config.toml
model = "masked image model"
image_size = 40
mask_ratio = 0.75
encoder_norm_position = "pre"
encoder_mlp_ratio = 4
encoder_fused_qkv = false
decoder_width = 128
residual_init = "zero_last"
optimizer = "adamw"
epochs = 19.3
Rows from block 1 of the decoder of a small masked image model, named by matrix and row number. Rows with one number belong to one neuron. Each number is 500 + 50 x the weight over its row's rms, rounded and kept within 0 to 999. All counts start at 0. Numbers have three digits each.
After each neuron's rows are labels from the 100 images, of 14848, where the neuron reaches its highest value: "lies over" is the class under the peak. Only what is clearly more common there than usual is listed. The data: rendered made-up planets.
# fc1: MLP up (decoder.1.mlp.fc1.weight, 512x128), inputs 64-127
# fc2: MLP down (decoder.1.mlp.fc2.weight, 128x512, transposed), outputs 64-127

fc1.509:435466609496483453469478494432548534521492473518546483494463582485644502548495503534497511525597493461449513561471399385506437478504414506496483494573546506505549314557516464471444464538461451
fc2.509:529475473494520488533460526519509477459514511427439538509601473498482474528408687572513514501454519457458523502497556514464530498498595475518408493477498450541386533474532587496405548576503559
lies over: planet

fc1.336:462553524503493625529523482426500543534516481520548529580450439656552495540630505452475542517562512488468519547471501526438483491504507462551489533549592440549404533491536524491538432460520482
fc2.336:499493473493524410542402547524492452460464495482530494453588577492493492366496450418571501487516517502472466435574522501495466456444553474401451535438440514515538456500498497481543493447499517
lies over: ring

fc1.360:517530571565552573536490476503448536491446614534465491466466431528489497541563503490540482418502535459432447519514536482532511443522513432456482447592490471462436522452580515472540446459471432
fc2.360:564466516542514496536538477514543512443564487466505444532462480541413463495380472422551554575518456497543480462472438571493512529487486481510534596472533500491484546481437472602514521468515571
lies over: planet

fc1.101:494506457414466539547583432456444513533558579492517525494527526516571476461550442400571478448524505550561528490577567540457516398495576465497511512493480500537404532421519580498498448464416487
fc2.101:558510474472524567474469514553436510467495440478429586459580543456429462536358562515545562585462526507494528526443498508404464538489468456458487533480400446441527516471572474510550538452488519
lies over: ring

fc1.245:497537493451475481533485522446484495479556565525549514559487435545536473495613547471476508365548500526475516495546559468501526417550476478494478493514409501512427516568484519499517482422515495
fc2.245:507448483500505538539555430525468527523495399494497570470607583523434483495397510510556524618478560538520535488501458457431532558483527502568441521420591487480531515464427606500509455469553477
lies over: ring

fc1.77:591434578540455537506514568476488569540597413537556489564529517512523512484534527578494421567603473535479487512515444487490465413542498525528569499436525503462500448452485527435489485522493445
fc2.77:460484511511530524554654452518541505538517499454517475470517425557449525520527437485500547458517509535494554491582437475528579474503525514509491504474532531571503506589510449427527484363488438
lies over: ring

fc1.403:481437520507495517481586490484501534571506490495566510503577441502547506487451576506575511517518470469476575519503509510584472444532533515488492502534525517498552508441520542500485514440491431
fc2.403:498538501491504445468483477407505508536570495486601422561459568466497504540480498464400443550502509537499508486479462434466498485445521543509572415556499588547490529617472411467508516562484500
lies over: planet

fc1.129:451510579524514607451516494512487563623506450537550531535492417618536529516615537485510596439469497463479509538514486452494495502503512511481488469626542461542489476508569471453535480603502465
fc2.129:495450468487553449504518483445494500418516563522461491493634560368419519522459504473517387622455498509529500427544529530450476502537534550539565429440481489489446554480463545527484472427496486
lies over: ring

fc1.71:493551462487454532483598474535536461539577429483476514497487484574613486519526495566530531550505434577583471513456450485451437481480481481546480502448581531433439529411515517477481500497487639
fc2.71:484538495474508467473399543387434421463471586569549469517500533409365531488446489531384472437510506494512508520495447494574504502552455516507488529492418448498558523507501483565439515486513481
lies over: planet

fc1.299:494480582563524598539511523521592534468517394504511562505470477582459535549587570427522564530547513438502439532515508567425504565547544507526523513490502440472499551474406536433523511396472524
fc2.299:476461520503484448477436497465482502592486529533560471457507556519527486469432417569475557484484548528510506494503426424518445502465463476470426470546597502538538454463537465487513493675533486
lies over: planet

fc1.480:477510511548585509484495577425512488538635509519449532482498550513528495470428465554563545472547543383467445502548508516617475464475498516571467530470513510470362393448478574459443429530510479
fc2.480:543477464565554479513518462493468461432515528436466519496508567424545441521427580454534463518418478463464495490485486418445472493548496491486486439552611467596584467568506444519528561587574442
lies over: planet

fc1.328:567504517455477461497522522535551514484530526448473479515505489493462499462470528638588513586593540604533520506514458519475525371519476458467461560455452487485420434505448509519459464538524504
fc2.328:459458496470558464493559485461531507608521419477561530538560464506479509425533498364484386523516473494454524464582488555487514484525631540567513418529552485556489633438520505478452509415411511
lies over: ring

fc1.5:451478470439480424482513526407516520489596556451585590509513566530501585521552607532503499512453497505539558490489466517529528415494426386469364478539437498388570539481439417471525515559507523
fc2.5:521519511493516493487638449459491501541499364460479468485594459530524443445465518411554484495619481512492469527521494501470511581443579627460444415538550546580472470521517471484420394438488460
lies over: planet

fc1.93:440556481464474475534528446510459508433544477532590524517484593611656474415447511390400472442578512487439493512521569517442459385556497561568494492532482483550447503469462532528528475558500569
fc2.93:570530510508492532511489483517483489536461455502378547481528393349432499567517586501572539559474547509517486482515435448543460594485482446446443548517435492474550471581542446524477484446540458
lies over: planet

fc1.174:423487449539398578454474472654555515509475583491541550537567637543499453456485426469476538461497483590590561509548529446462476465501539524489588431520501395495472433509496477455496502568566396
fc2.174:515483429463532414462533537471446585482458400533445493438495364474435500513504590516540520544546517475517538526513473490518482496489455453473478631465466572573592488454546493522450463458496521
lies over: planet

fc1.262:542471588539540484501442509416480545394532532574491461459487575505539472517496470487480474533547555409403502513456498475466467400535554470518499536519468429422394439451488611504503421468475366
fc2.262:541506496476528511538450546516434463561479454445448550567547478532466416428416531444516505431443410457494484479478485515496490661498454489501507475452570568487477504558571420447446591567529594
lies over: ring

fc1.294:482515572508554566512516530469408525417517495494524535496500457549525460481556486481503496468514542447430532515462518462459497418566573487497489509498453426515439518459538592459531447436506421
fc2.294:542494467540474471500500438529542522565519496473497474533475428503438459439414440457530557500485493511548496467513438559485464615492471479509472524461605533496543506485578459485468558527547554
lies over: ring

fc1.258:449519496459514422476506477494510569545556431467526561566490432525450587510548619506514532487536564493500510534448472515527467472548460440534392489517454496472514518519474459545515406564494526
fc2.258:450508514503536506446538460470467507427465485528463435496513553562466479446544525503553532563561440512501478532407422501448515496486604563353570447563462476541481445591577564475465487484462432
lies over: planet

fc1.265:490540490503413487489548491458462538446595571454525525491469626522608509459576458560547417461465502496519459515499503500553532408495386469489478512481423576519517554421462464473569494541544437
fc2.265:484451526483512498539488501461460484614437443472506556479550441417425483478543544471420510472473525491462550520502471517484521521555599532556483464545484431429497494602462613459476498552524501
lies over: planet